Rows from block 2 of a small image embedding model, named by matrix and row number. Rows with one number within an expert belong to one neuron, the router's apart. Each number is 500 + 40 x the weight over its row's rms, rounded and kept within 0 to 999. All counts start at 0. Numbers have three digits each.
Before each expert's rows are labels from the 100 images, of 14976, where the router gives the expert most weight on average: "responds to" is what is common among them. Only what is clearly more common there than usual is listed. The data: views of escape-time and Newton fractals. In brackets: how many of the 100, against the usual share in percent.
# router: router (model.blocks.2.mlp.router.weight, 8x128, trained with AdamW), inputs 0-127
# up: expert up (model.blocks.2.mlp.up, 8x128x128), inputs 0-127
# down: expert down (model.blocks.2.mlp.down, 8x128x128, transposed), outputs 0-127

# expert 4
responds to: earthy (58 vs 14.2)
router.4:511471562546504532537485522481489531551521578503523483488527554460565557466441465521476515490543529585520536460576520467529518480523473471487490544531438573463489463469525529488441482569524544581460493529550549462488460580472477492493512498442525537447544553470522566522467501455541475495549559509514517507578505490571452484554492474514510580554463449503452481444501409553454440505489
up.7:517468483520432484463543465475464478510503615478497492509462475476485512429532540552517531520485493506534471447591466454483449506544473584525505546472553366597519495489494445511495536508473500523548463480392485501505545496464568494491435537490509452517484537434479489509485532465510491431545539515471531501508464490547492560483507469638505497489485480461519462516475425492510511545502
down.7:487530508500471494527521489473488470503442557470434518528616492432489512531425504494507573451621495543497496477515462552495681485528486489501475484512506490409562470550505582495538542517558469494417556526504531518512446502506562509553479504543497500488503529539511524471485505522476531467477510484529550530478548489472466532513481413521471511501506437513482494502512504580446509521520
up.8:572476498528454546544494501482442441499488576505494532509489455503556497471524574452503434483413516459477499561443540460482559507421497499534467509489519460507506431528517443540503500488473518563482525462483545544494412483493565569492467498505465509506475479447474457521475552452512519436547464496543474523532475502448434604482560544639513473504522453503531526524507486445483524522448
down.8:520522513493415471552508424488490440546529505577440470525544464423525478549516414537432569552625507498530552493525488496574498509527484529488539486525469465464551527475521519531479505540496541459557586511462505498537587432454477453527474514520500454503491476479494547527549483522485505459441490522475466570515459563487511431486501511531431595548496506508485519537495448517453480471499
up.9:508448484459527482408502479496523454419429556552520521532451497448491470547526442501515529483479467521505473481501472506555450496470489514444483442523518448526573474469506453524515501463478474465449522520470530449501555438511579494530511531496565501451507486510454519510510542469479435457388536497439532327429504480528564498542546473518483478474462484469447539486526458469483484493525
down.9:511432480469537502566469545495437494499505507464496510507532517438525517501527511466488450584503509579535521513471509541488569530504437549418528490502498503421580538562468566510468468564554513512465504478466454490538478553507458467524472513513548509523472531576497476557525499470482451501406506494536544476488534446567595475507433510554564517502503400508491476453452484599513516469534
up.10:458509555456493486473505464532460463506503486518519518489455464550513509560512382515499521569474449514457484521543532569548505523462529512517516434497413392491472493488524462498543510527452522470503497485423507425539520484457472502513466429467506489496547521493551529516539527497497489579409446498395529546454482543411543494563464460468560476480467516537531499477510470473547421451472
down.10:516514483502543500546572507512502496460501575434531417499470461582532495524503529496491421507596488503511447501462467484489505472607530548460486500536517557489521443538513444513495517473502489547594494543572500528495557533452485529545530503485496509477480519546515495479490511515491455508437568512483548445399588527588489492485521525503503431521503541486417495552504477413456545500450
up.11:533487466559464483546438447482478401488510513569472574515439506491529532605482436530538584522537507591467494498449478475538345506451465511486474481481534568565522510440522463531441491528433511479526497522525546490526424480515531471538511489489474523519491464494525500503473524536486475491462475502545475425483468479529554540594501508542551475477493527509461526555503525529472516498469
down.11:498477473483508485495537507494522439447449561487433566540493525529492500581504531492486561480563505478451489578465533426511526511521543458484500438483508415537455480553511519488534551516496484491493485499437512488486644419490484475576527471508488522498498509514521495520504516561447530486392493487459523502404548471521564452475507491485496430508495439577443418516498471558487488535495
up.12:532533570491576483494508496502458508480456607489431433420438479549552508465488437592515455518423471565519494515532456470512475550481505560444513475518508407556432502482519546496528486505442522517452475478515502464507558406467516494524566468537523486499510521480479496472520451505493517469496489540379510500478496498504486533574477522483514470499502580503521554499445513541502528504593
down.12:495471496494596493498574530505482481540423439496461527534478560529471503440543473567465546504505538540460479526449506495570453492468513541452486499497516484424475505528493530500542410521530486517468624481618471530486544520488494534549452489522471483529495380508504517549528486474506464522461479490530552537547499516524595539460451485490467456525476512562458561510494498541516544434506

# expert 6
responds to: warm (87 vs 14.4)
router.6:490472557501484531489473439485488534554495553543541528489466435583527508563464449495506422497521476442500570475565471554504422481443482478493524457482402453433602538449524450512504490511515520485448489515474485447451462481525433486511518491430595491414507571540539514532476510538512504517497452533503491423452486450474454538527537511529533526458511467478506525483570485498469437490459
up.19:496508464537576507443446572516498468483509512498520521496572513497524485493492648438492491482505502343513486493537511571509615486578505518547484485507488457566420533541490534492566514499403495540515520513491500490450547525536520506496465505493472558506498506483493501487471466460470497432479492487469503542562480526562477516492531451484459465491475484492548452559451576487495520488550
down.19:490475472535511459509493507513497471534517436451554353556535477502527497479448420523516497492471482454516482446416464454419535516467497406519464517495476425503534475463472525485519554537507471518499418502483494522516444467532508523498449512539469528547496448474458509580484488485526489537496493504422578658524490487557541551481487461570527503478522515489496534524512512451497528517506
up.20:549505507546461473527503470505471482510531514568479480443448447516449499513564529507456421571523527569525456552508484503495549523430497458466467454487528537490432472499506423502577489467511524504514483513514581447553504510466527467481488491546511428570479465381479463527489571512481523472536534497628466512490495487511510501553498494583516499515486510434543399498464421495521497487529
down.20:492520509529556483538459527537478494464500465467557508517521539522556469528454451472521518490458505437507470444512532461435493497447510482521488530494498399392609479541451564488485497486503524505497534483602408522495509523518540486508340523468462483531503515518511507497458505476510530489446479508464564558543484470572554483438524437510501478508520461511502509548484553553476529528425
up.21:519483552502387437483480532499474497492508488503529396532431488533490487528493447485500472486516474605499466517488471496535409443595494433457485479475483491466462487480492452502447493480500485507490520511547511481541473485505566474511565514543501542485507477454521518530481533463481487536487531475587496418411450504592429452468537489564496472500510589461444524508514532417467441527502
down.21:487537499517549476471512532516517500499473455502475613526548524427516540484483607504500545481514521506518527591541511383497488547505499568450493433508536526536482495516530504489573484574510473518540548491389461513486513497484514469474484473513481476499494510528502519410500430453457438530491508449540546573559515506524601579477473482466525458525477482542490427492502473568502461496499
up.22:474502434526431503497438409479525486550523485429574517545544523493509485509502593380541538513383508468481468558461482461470496512522513499555507502465523560508536533474506495481459525513513495462501530477454455536510600479509505477504438511479442484502518463553517477468458502477446470480542529492547512507546534474482533534603524535546505457504482470486541494490421466404513538509578
down.22:494528496453440558566445512533497517495528433435512587487504545499543546510466515468519529514437410575487485536492497561562394523503490538503495532521450566461420529569488564497503482600534520507469553528572512521460567503523471533534544492463503503466493500536467488465567462499524479533490491537442471495530508472490569454507495521491449502518490569552501551418470525574485493480528
up.23:480463493503548488539527537512455507521496500516493348534555425527426521451481533500466541519534536459512503438531533479451535526584515439492469546494561541454474500564525510511545552510504428541547501489517496575523438485477498462469403505487477405566495531532470485515515491520514478521413485438498482454498540476471457467427518478537457552526515484552480432482508539567492518527515
down.23:491509512505475457460491471504554528454444500584508525462488464460485433493538468584518452432403482532467498504458448402504505436521467535521504529515558490459491518501493442472487528468509470493526509498613531488497416450468510471516491530474532512491513365472500519482496523578463485528476513505547492427483495502414541583525522533438482480469444521462541553511549536492456471526545
up.24:485488523501474538496533496515520548533535546498491338431545486474504504480495517480482375457553554444518511520502535487484607493483471449538494479524498602463425520544464487474524523532495456536483524480583481544459454543474495510516451500445525560483498511510495463465481481409500492443538529508589500489500534509535438508512487461534538478512492484549504417550497438536523540475488
down.24:484528498500551492504443530508506578543492472527520507475488453493463527468496485490571512477460490547501482416562405472513599439386522436460502508494511525452482547465489514507505548458476514469515504510490570518523427439528525514430478479610486466540507464485479490440475487565547550497602503503397469481462487522423486517491492526522531485479480501461528552494481552578487521536494

# expert 2
responds to: vivid (100 vs 14.4)
router.2:585492473517543492529438547500382482473463516551475508438451448466450470481472534483529525536481405505500445509481480472537449555502505518451470484485559480596556488505441474465495482484489518476423478461489586426565518503477508479503562530501508450531564468509466530502518540458527503452491537475460557483475473475571519574537460523563479509488475506460537584478473463483439529562537
up.7:461498424528535543497428524507519427511528463480517547522469466540477457572556545442518554475459415439490527380591500511525471430478530527511505503498459452507556500501471528498548568571518505481466429462539477521515446509527506491481606525485517573472482519526491487528497600513463541518440519521514452495466484491519498570482536555552511493517509477525484536494525557406507487495489
down.7:471499503504479539507513508489508498514539484493482563505574507500446489514486474524470484478573571515487506467510518506466395528555505474512490509531451586501534555485502498455559465474530525513564601487448446518439402498450490487537495485482496456483493460533472482434507521557501536543491491513479534450465547498374582551604486447497459492507496550509571568514537531445512512415484
up.8:485443504515464469446480435504493521533445489496500547518543486550433469482475571487486535430381529509494508485520480543509453483475505509465511443475569509434515545545489464476555539510521465461530413463399445515511488479486459496467476530497494471475502541605509482466489518416510505522497487475362512517441523486434590504465491532459533512533512495535497544520519576443486507547525
down.8:482494499534440524488415503501501506493502543426521576483591518490507488505497519363484473516505517355595522521436506516388546506512486494543460533497507439482522499511501508492496476499501524519519476492570496489453606517498531516539516493446468464503483509507479522457462478520485549476543498498532521550541486489492479592556512393505482444481479508442575480511508470444502513517519
up.9:533488515519510530546485483509465495604488458507520521420544463509487509482457502530473506502429423493525539491575448498590364500575482524499508483510479555517536475513498549485491529548525524505462599520542552508484512495490433468489506491511533447485498512514534498621487519538514460474491518477443495446479481454517559530594458544563475553535505533485513483412519517559514552511446
down.9:494496501489516463470551529471519498462489568441520402511441479556464501510559392462509474494508393500469484516467573601526527510502517535513521488492502436512418569505516449500512469492440480485487479494472548510506568442510471526485428532508474434512485470421517507481511510554538531531486517520577490438462521542445471425511490503470471460537384433499540483492488461448502508532499
up.10:487482522491492515510454436488498478578484487487449544469546500519520507476441344478533505487444534515514549486536526478444503474350508456482526534451447548411580528418511545501455509543514510510495476451400505515494542523490445519506513501500487507482516538553509510499489484449521558499521475488478492540553525503463557481593452481434537563552516484515496568488483487524511508515535
down.10:488501474427476498517536534520540500520496420464545511510508522496482475497473512541493448581488628425515481576450513460641542455455507507473555462508486598508454505492521576499540537506522469471548493475522436492514621497464501432486524501488531462458490478557537517481547504560517495550503494495502557482524536485474497577483485578540476455510516525469492498463512556475481537519545
up.11:506488547536573478476533547535491513568400413491473540467544444531497474466411576517512522431551463416502527475517467506502605484511470539456514498491489574463453482561543485500481499509473477487437479495467545507527398512498447509510534502528501558498517478571523510495494504520537502511408503445427534503474540548513494528523513506394514566502521544534447525499544515448505472538512
down.11:497441501549409525494420467489505452567518662484527566505551544514549512478475482470531464564457584484500501490565478496415432531536472574550481553518453465499481465527515534482400439578518539515478529503486463472489487517514514517555526524412475510452527484534513503512484466478495491459501506526467554556483479497559520495534511408465528482506481514510519498494502462454473474472515
up.12:494535482507528463464491533502456483484487530513439548525513474530442464547523448447527510516412462434496508507435496465515446500452508444509486507503537390497535512436446515496571474546516498479440429475461510573532543485505558461486576498531443497556475440480507499482512518497481543452447532525462455445500492456602539523422474504485540514512512498518544555548425586452521590506515
down.12:503553508507463475510522484461504481488511518550576350505501493430491503459511481484478515569478521479480506476564505534533480512468497465471484516508510472499574503436516581529529468435444530505476558523555469466536593510531510497471517496467553449500486408493527493535499482448500547508496454552490453562461462517540435550392526555548469491464586542479526437568491539537471458511483

# expert 3
responds to: dark (61 vs 14.4); burning ship (39 vs 9); warm (33 vs 14.4)
router.3:474515533511484504517421540534472527535479461458521518533456466455584517484433568537529560468441436519498506454529424463564535472494529579465506598552486493511479512479479524519449547521512533558476521546580483493474496451535512537505543556505528522447543556577461551462496461516545408521532465579496556488497442479520441510498488550531532448501444451492521563504534512484479447482550
up.7:512511531546517497504539520507494553493468527511471516469541542485502519480496401493529566462525496433515507488459513522454382505521493432469463526503486546507533458511526530523518578511464540541484416538454507559490643592507540507520498493542409562524483486461474497467483494474536507399481472500476499449553570530539466518522481451431540539512509485533513481549515520530532582539453
down.7:507439514483464455472534491474527497484494519514424515554507518505487542518536490538532574585423524536491553582423516415477503566496518579516539500523545454553426521486543528517475482534469490473520449489547490489513570469504502498553554481528525512481517572475497495463544442511451517474445489478567445575509486553435477546477488476463490522476409505532551406555499435441490494462522
up.8:544503533471495460488544493507473482556481456506494509523501445474444522483509421537487456575497483529531518497546450483498468469447514484444509495510479543543527536462529482525442522455570509542518472478552475531518407462513513496513499548500541421522494463474511503582509528605581474523532508499408518496440518497515424480439521562551539529443531478475527578463519400521472546523611
down.8:487429457524522513541472469471545520567567520506539474445545479510490486504520515436503414455512576476480569467459530532476552502481493572490561537495545569434506459435479350465487556492473506470527473464517491508454475481472526542507575495449489481492530430451453478434469547505529543416517522518534449552471486492462520511466497456485562587469495532504528489493545492483537506508450
up.9:511505457525542515492527492484515506529490463511428600504554472429459515473472536558522568485436565578468508461494451448505555484485474469532491506501517588546484501455506542513520547524524487477531459540532518563510757509513526489524464502514504499510480491509525492522476500483469489437499491478483482524486534504494459500479471522470499512491496464543523534510485593491516552505524
down.9:489460507530532462510575510526512454483431434450467426524545526413508515493512446542490578507448525543480524475527483482450539531515521456576478486500451466482421481503474589520491531507492499488506424507506511484491272524517521475488474484499517564505472460502503509470500482488507515527487484499520531533534508540410496486514468494477439515517525479552452420509511538498463486505476
up.10:499474487565543440528530464492542502515515536514602455508536502482489519464443496431522441528529578540537512451549484506430476465464479544537482467479531579526467538421479541456515556529530453567550462536512486478509579511531490469508527505479612525496524530480533510526440467484439519458511455449571521512496549535559442487541496511477473543516511483474449388559538524539519533560490
down.10:476427484528426465473484557509489581541533374490515486555527504498508507520473446436553493484411473483529485471472575514485508537465509429511525541517472407500515489494562550433489518490495507512512494487602399491485419545540543517493452523500428481480495511498514549407490479531550498527572483474496522459505559552448558453508484507461509483572515505501498539512496487535484540449505
up.11:506525548449534441460508509467505539459546500482542447520449566507477502545582435457489461475581483521448453501420556444393449483607475458437536525496470392548551483513500494511446443472499485502583487461492462532553487497496496529493481514491427550515490462513504507468537528528535477554487513495520494523498481481529539484468506508522461564493519544454460563557513513401451493517514
down.11:469493481537524535446476525486496477514519555487511559461446471513413523498489546540493618457498487435543523510488494490553431484508490515468481479500601542528474488519458443516559501411469488485479491495580479477484620487475510480548547447558525498484529568532562460520498511528449506471493500490481494526504525509567502571469525504497587496456504535542548507486522515393558532587542
up.12:478478486453502470424537487492523501470508450463454482503488469510451508497451539614537551451535546563529461415448452494495591444471495523477499515508539472522450467496496478478513517462492459480509491501408480511517426452453472545457516505518519443464504539574501546426508542536532459525561566504420545570429463510442557526572480461525509445506475536477531513486504502580501500509565
down.12:501471478473470496519447514518477437463474569476606514476440472486434538470545551351506501495561513427458527542497481496504403532540497541494424459529510584499488510592483523497463480493464447536523494501551526520506533500540502481510511523507558528538527489459493479535519491437501470470458519502481429458468509491549533438484495561528432503487587486452444441548482499447449505496494

# expert 1
responds to: pastel (100 vs 14.2)
router.1:527523444468550416448573455487494462449444481532464473541551488410466445510541518531545535545456535476433437560444490435518500534440505537483491476486573435589488529464494505484486503490454472488511532480509449527551549456487533481508508564518481475543438425561531441493511540481528480481439526495427524485444514484517519532476473544497524473464481502506514470576473504556468534571585
up.19:515507438491491487475534569505485452477505457465487514551499515490521485539532494419508533572516505412501500436389542539468584551625533541551498529497487488491384511502466496505522541503449501528501458476572540520471591515539542506498495489525440517514494464441502505482520475530447562492445470503541459567552532534495471469420507466469512474500495488558475426517476539527514522471565
down.19:492500506553453521493491502530513496497517506467496394439535446584492511499500477597521510405521539519497523545562433514547538454522477539452494466479562377564505488511518538509514492516496525497450455521408496473510499480467465504542607508512503474483474573479493509504479525486515516480462542512484489627444450485481557525601503502472503483497487439506513543473527531459517493504582
up.20:487539468503558438489543497525483508585487427518493509549536499577504500534563510529427437500382502528490509514552509529540487543481488502548491479481374623504491520540530439509533520471460545495500467493581478461496542457504481502517518549551520571489511478416489504539476479513542503470404474471520470486522535564557493438465500488527558566506487514520514484505505441558539528483501
down.20:517491518522575591459468500481480549482521514462428398437510458468468521536491487469520509480466473488517517461526481490507556423430534517450527529479582510483462515513496516469434538464486563518487492484424565497453414475473423473536569559528507549455495488515492487473486512557518531509533519552474471407433521516456378532545465490461535481510495526523519497596533491524494519509529
up.21:561544492561434447504482506484448438517474519474455498501538506490488505441480569441535603547529484534483522526411481488500417501517484543464499493452620469448475549551481538514551495451481534500499428498508532524554462540521516483475544478495477429543509540477566513465441505499507544458450459518477456469530526514460520519485503474502573510564522520544542495514461592490511520597569
down.21:501449457544535515499509543487508527458544604409524440483425493424454504427524443438475513466519450450434494518490537560381532489569538489513477435523519416564507480560492530462534513496534445469482407510478530476485560533520452543496494523494487517442505551469462475496513464437505570503503496473512532582464522519522471558498493509490498522495476460520419476517517483485470471491455
up.22:517465512542489453438517515523494522479498568479458425463515491490490487442482492528475531531509548471511500492464490484473538516507472512437496442508495393519501499531520434480468515503457478519494351489579515503499500565452517494504464512513463522508492476461507499464455490398475470452500544416432494495542517570576480523537467497485507559572500622516470428467427458471513513541563
down.22:512455515514491462527478489526419526543463507522521449461500543475494478526466490492553453556427529523493506560503504574493503487457497485546527527507450408414478450482462513533512541514439504480421434490468570443489614511532505500508512508489469522489515561451526522483456483406517547450442479505454509583509423516554523415411500468501509504447462471526498440505475563558482468486494
up.23:455497557514437550515404480511544520515501515485539434474414497532493526526486560455505477427517581567541513471479461510423525486565497520533479481505517512446485493501513487525443522431548460454578527500462550493473509522484512564515548464474516546463493600548474514489475517566502507572598487490535552508509474496464469472543517423475448425473513461470525547459537551415473499519522
down.23:539507514493470492532520509530496515602492414497508575542517440568534550531441458519509549480490520459505572494532461534529459535503497467430507485490465605510520513483525495503520537514521506496461479521611494465499552510476499477502398490560498536504519479484499523595534433498518537516390492496398521451501514500504533427453475504512548514516526563474433437458520479479463495467566
up.24:510510471551475512516495524494481450469480537478476475514468490541427521495432533419521606446522439498516476495534478469557450521589496545419496510484571491532529518513464499493570445503520518471498487464577537522523487477472518527494559519612470490548501527454509526502479500459497547489482517471501498407491482468495643530583425512447531571530498506488553491522496556475505546538464
down.24:505475459483530495535568518544453480507442493487517456441542522500445500512513444443441444525551456424526511397507538478419461469573499503555461465538516420534488502495459419510515462437475489524525469488419497529528500513497480506517540523525539523534494509506565470435501594489544529527438509490577552562457584574514534609501476499528518510491507490483531486509477456529478525491553

# expert 5
responds to: earthy (100 vs 14.2)
router.5:429507467495555474426535548540534511459487432480494484537572556513477434456565544506421535510496532464464467564478575555468552538483575518546540480545525519499452517549431507465566489458464467490546481444532452539464523505535453548459452516541443500540452488489486440452525478486477539520463465479456477541526527538484535439474465511455475482555512538544493437583445553459541510470517
up.19:458521455533524513542476490492522542447547516473506467537518528449573502475529603473450506511499532507468483639493524503566515505526524522491489577513535520498433504540423521494501473523525493533503559480490514489506415498501448487506484511450478562507480426445493468508505462523474497520511485455521463532508495531667406456549523550534472507580543433514514439495486517484505495437506
down.19:493468542464379469470523504520500471488517482478497577475536458486459450462557429499478591494536493418578514554453490522442403528549501547490504502495500607463511520456552547512490491573476480516466508523472593511518478466450513513510555504471535494465508617443482517579506450435520492463470534504463481435501515485477520490534527488434513515521504506516539531534494474469546502461454
up.20:483502515497520446494538396516514521478436433508489494515521468506465461513473647525572482459460594578522514566515412508480494474460462511471496482453512482569509518488505500507522544506551485443522431512499511497541527491466515525552505554498626534467490530558471476518465517439542504510538494457582529441401520530483564476552503509475507523436507455486501493476539525497501490534508
down.20:496504468498478506496473443507496401534515568627560474497492481520466528457471511513554440517509456425482504544544446508527535503374498476411499479449539552532491501514522444501601519558522508524496492499417533491473463443515517483422567458551517490496517521534509498485501511482534449473520524517465460394492488504464494508529490494516481543510514613501441526554493502486474525463456
up.21:531510519489540473499460555522451556449448604497501539527390529499485519494479566573495507536356485500483502487506503470463394555488484572494475492500476513569617539534498474460476441520458487546500518489533520476482546519527559499484544489454558509490498526500479470497508502520455466456423463454470488410505471497528453499439481489547490457511483463511503506538447505430498488488449
down.21:462423566460589520456461507504472550505436477472438501456551504592553498504490567513472496517458483426511553554473506521424530500479513469539476456486459497337478460524490548478525455526547547514436536496445520502475528546507504519552522530491536495500483511520440512614511504469471478435457516485539526486501520474552512480530481481509443556514499487516478459484485505383506501498496
up.22:519478518481448512510462487483478514540496547515515547474420500448544530506493541584525528509473487589469484424484449492527413541519466530492479547496536536501586486445532505525512511546515513526426504526563514427481604503499548468509565488441514516521516475491491488488534475515518464471485502534387512481603445465518426562417561524506444442413465503497486529483518482448516496478510
down.22:525528468572617474506466495499496534504451491476466546541558510502561515503481473492512486540388558442474451507439526472477543552526533458499517533506468524480500500457480543447522495524483534496487585476399507493466556487476469465495593477488445459533465489503525493464472476543517454470487504485447586482553532517540575566508470500470465477515431557592578433501465524500513535540519
up.23:513468506525512494521493508480539493561487449490541559501573555398471543448489560492446513511477536530511525558463554458473458499490500478528522548487565605591441480470501531495507471501513505495556497543456534494534329548517434483470543512467514499523484500543522518560511493446529437574535516476474508512507529524565518476547472538516453517518540485460512458495496424433502469465454
down.23:537492515516510482473481450526496491462487552582477552480434432485480470496516549530501529518496535505497526528524482492462513521523499577457481464493471598464544506469488423511486578532511498473469516510381546451538586447490479473521447510488570533486490550501518487574531498491485496430520467469487520406410504521416595546472489537441415523477487548562485498507510522511551503504555
up.24:498522499459431510534579485501471494482525570534575572526419566505483532518520552515533554459563460655525508568524502526498491511578462514471507550482442577468468496535491505504465455531601493448422516525466484469508478534472531528539549494490487488517514509501486487490529517519531476550520527481582524517513518482468597479449476579499434495490471430509519518456505468503482513502451
down.24:496488524621499500504455470519484524547463480544456550484558515428486491437463493511472438489380561604561508446488442513467506503503489486565502512529518489511449487495499481499483423463468511516502532497400506503517499528488542509449491504501470521509505477514508529456465504450514490514614497487436557497545491505406509619549444448551468506487461517475537531504509498423495489512542

# expert 0
responds to: dark (53 vs 14.4); grey (47 vs 14.4)
router.0:470569502422453509547545518516532484455500511393506569565479588426500487464558499505515560578453468555481535560489512449517555524552540540496571579516493524545487471467446549548505506542583518456465498501484476487481597534499506508505558500517480535531489481459461504455589457487531512576563530503520512520535543519478525495466496506473437470522492479532510519429480444501555520478504
up.7:525518543448514487455523458473503537538434564494463563430457458549530504509494544513551454480518499475485501496564496487484541536400496545487515486508357471503552537525526491534431479441414509485460390508506486450509482470538479539542537521435533465468523525545499494488508531477528488501423508458537546441562490478541465513513532472529511512436469557435514562469496488592476506527535
down.7:479535474519557514526538502469522490451483520457477438439620497404512509495462468490484465479546552579525521561480525531428540491526500517530514534526541482475420447544483631460541477474568554485499615483503503504512491502495518470481520490541523475481494380505514505422555491466459575455504506522526499563455553523478475467530463505501499477483469461492482411493498482507488503516525
up.8:473477544494446504485517455528503501539522492528467348518445482475490507504431449528482461551516503513513449384551470443481486444516545517500488560535454639518535529423523491473487500510490492509602505531425485497520455453511444517517425510468544527473504553534525475514488520526474506493547498557503510511468484518403501452590482569454518479506534500491527505525493499543471509474476
down.8:486469505479472476509505530503429505519406498484556419519498475550483536539478486519505504466498511564496532507552439565552440476518512505489503437481469443413511496484536549519522483459489489521414442519497497501486473566510480493531494484544533488485495559504475504474471537503524543567445514485382488323448475537481417474452520466532515506523571466541460484486543519528448459509523
up.9:457500544495483539453462520540546532566508557491547444517507448493465477470503569511451526516532460475480471505531534516570518475537508512536518465553483420507423561500465507458459442580446451493476492463503472533478453478488469517466497528500481496462503508518517501449547487425469487477492534519331526476500482551595501469460451545512454528541491510594517488500470448454507479442584
down.9:477546489500557502465488488487541443494519512523491555483557527420541475572569593462487495526409554485532518620464518532455538504415513436589515481516555548475454447501460593502510471458532495484494552480581476494470461475505486517476538540509496528494502420493475515492531485446435471551505507485524457537509465516536508490503523541520476505516508611477543473525500548416484473504536
up.10:482467489497520467456413493496486503481559478538525437481460518571567482527486494532472425495496586507496537510530538596520582403426478478468480503475468463402542493467521539487526444511472523511538469517506477437458420530446463493420432517492481587494488526500536470496460512490516486504494464437459453512480486535542484530537517501471580535509504546496492531486511482404412491457467
down.10:545459526458455483531579482535463443478478510469423499505518461481480547457494501431453512562533470396536551428498506479451451503473544510463526441502530480487497519487494409506507581455469518498531494488424536537478372524505460468497541507541508483440487546475500520495464532519444517442477487513478479450431556551459491533533556539554500462499555487542426439449504464548476465520536
up.11:491539478513555509471469539523525535545540494530522482442492426476542479526524459482501444521483475467493532505455473488530634482393487435522471463539485440422563476504509536509456480472480474492449501529555510483459449559475451480501518519434482517491509487482493484581438532554486521501498488490427452421564488465581466570525470510460529499545497513494539589484501546412522580495486
down.11:496472529505537464495542509483515497503536603507440478467598528435482456477501531496500498475572466533500460498474543555465531512484536594458559471475482415500384526447490596486488479577525496487488451475462489569475537481549527421511447508572545503528499459477472503511493507398504543452544507573534482531467529524517512485530502543480496467540464428524505439528488480541515470488551
up.12:487532554450490500465492481489495538549523530496576595520540540576529488470566583470482468478479528431499501568486596496508572547415527491541536488526442390408520541536461542505504459495489492512493489452535444460456495584524464498493447521453484510500511482499538477487523480462490511496425457524492499457598528498544505472423513539563505498519537486561490450490473505442505507475469
down.12:501530490505477471452516502491502455464527497486363468486549500406511464534548533550509546526446525545494501519488531555421646502495509488534488533496569556581425537494476559480526499483500516467546482505511446496513445491493542465509382527529494527534497462458472503482510511423456560484583503496526493533534502532435521496556479475464536497479448551517548505535494534523515498501570

# expert 7
responds to: cool (100 vs 14.1)
router.7:553536474502569487550507478476435527537484493485476459457509436486447530522463473466565434531499456479544504440480432514483561499520451411502477526475536469496550462443522568571529514485525539501476556490465584539548531486462562520502534483582519480585452463439410531532520540567550570488533531509539457523516498504462474534536497504521478536457466507440536516467515500544521587556505
up.19:465466489501546534477470443473542512513557520516461462507513432431543505527551465489466481491469546431472506443519526474506527493458509555576486500541443432452486512441469506482556556564429532539571593511546528514478451438524508493499394489473490499469497510512504457513486490492454486399485460552421507586503470480498481517436487458519542407457468443514511471568487483553497491460485
down.19:503507464474590501523484511505515514469486427495527522503494530540497521432510429517536489525511512531493513479456411453610465458491450457485500487531493461451542486445478606530507441497535470459475418509578549490548633509489534498475527494446545556532500434537509497539504510533500477562511525501516515526574530435546469541524497534490544515445538512456497571520500514423443516543474
up.20:504482475519534533421494484484475494483573479520483535541490420497538468585528429453483553476548460403498521523457522541561517498541516478540478485506468453480544495445491444510532515567437544526510490506469534493466432434531530495495465512501487569466477463483503480507495469515444500415413471549457437547448479499450442514532515533481572510467500467520488520590520464365491481469516
down.20:498460478489627504480473476518515547474443467507544475502451535510482476545497545535500446482524471548461499474429490451554532491409509451504502440511536514509527450504485499491535409500538499492498585488487495495505622520482490539500569511433528525481502425605545496526512514504490425542498497487428539452440518449589535505512495594509499462520538527485465557477507535543460510520465
up.21:531550560478492497497496492503454519530521498528508562504557487533475465507467497527549509498463509604493507468482476461552490505458480520446487486490491576429576580549485479507549526555513531499421420513498546489511442559505485487524506477507531467489500480548505503458499459522494500427492466512447502431474530427675441504504531562448588553470520431545530509507505477484481478536547
down.21:499468495579543509544465563527422519500526525418515531481533502521537468535454440513473457440520471536601477446542466432484501501514536496519494561506500524495487473543472400483457523465531485511522486495428480532478431533507483480484553495503500459485509553497514504526427526549538510525563509479551545510524512452504611384567486499546603508508504533457554523456491511493483539537434
up.22:474506522431500477457491518490513538518496426505491361506490561506468497470503573579495492455480480666482477458496461473525528442452494500518516504519520609429497560516482544492486547502501456505540441464573461539511515468453502497503515492560467520516510579528488496466511495509492489466534536499432509471530509511530494383458463533454512501538507535563506491525446458509489510509561
down.22:503513534455476482523469482481516427542497469502434547506498517476503510528453541560480486497483535535545515436501434422529375463514484539410522516534545519472452462485539447491502569497505507523525488504502532447529436474446498498501538470570477480490513564541497517515516470582495490526488474510395573358489532536478471550528463429458537457467482519469435472499518457520469478490554
up.23:473476513544469460440415528492516480439492519474458490534454495503548480543495682473522475541544488560531499520491495522477528507590506526491507507489510489509534452514505519497595534477536478502557451503510508492603438510461508501549502496527516471478511477469424450531490482472418518512517464450454471488501490510584524415614490542469560549505510437476495517525463537488501512508457
down.23:494467508500540499452557495511503463566467526526542578493543494475444511501492398510489475462512469392443531494590501514462412504494508490539458461533509438471459552480494488529560530529431528525529470498444589501461494515549526426475473526486548494453489538549549485538497513528545480441506481549483492495441539501405478507398465487491480480539497568519448437502508512567478517504575
up.24:506491477532442494466522466472485403458465568457544583566548534436503485431504446472455551596493521460498480533538501443480563514555544579498498499483491528479441511530495439522467525533475488532520443493445495497472564436520522536468467513487503511480483500486526492488517474417504551546499472542446522541568514512382556562419518426559493472483467478523472464456493458536498501503491
down.24:503521494453496452486397515490555457513459466525543550522492512568517482535490592459493482464484566476480462422469511386497538489462545450539472483459482494480467483497505623497459498433470466486585531473515464530450610503507506489494487489502449503530515484512525510502465523545505514528514507445482459431550485475601465516535530435548432422501512453469486509465507535463537468541493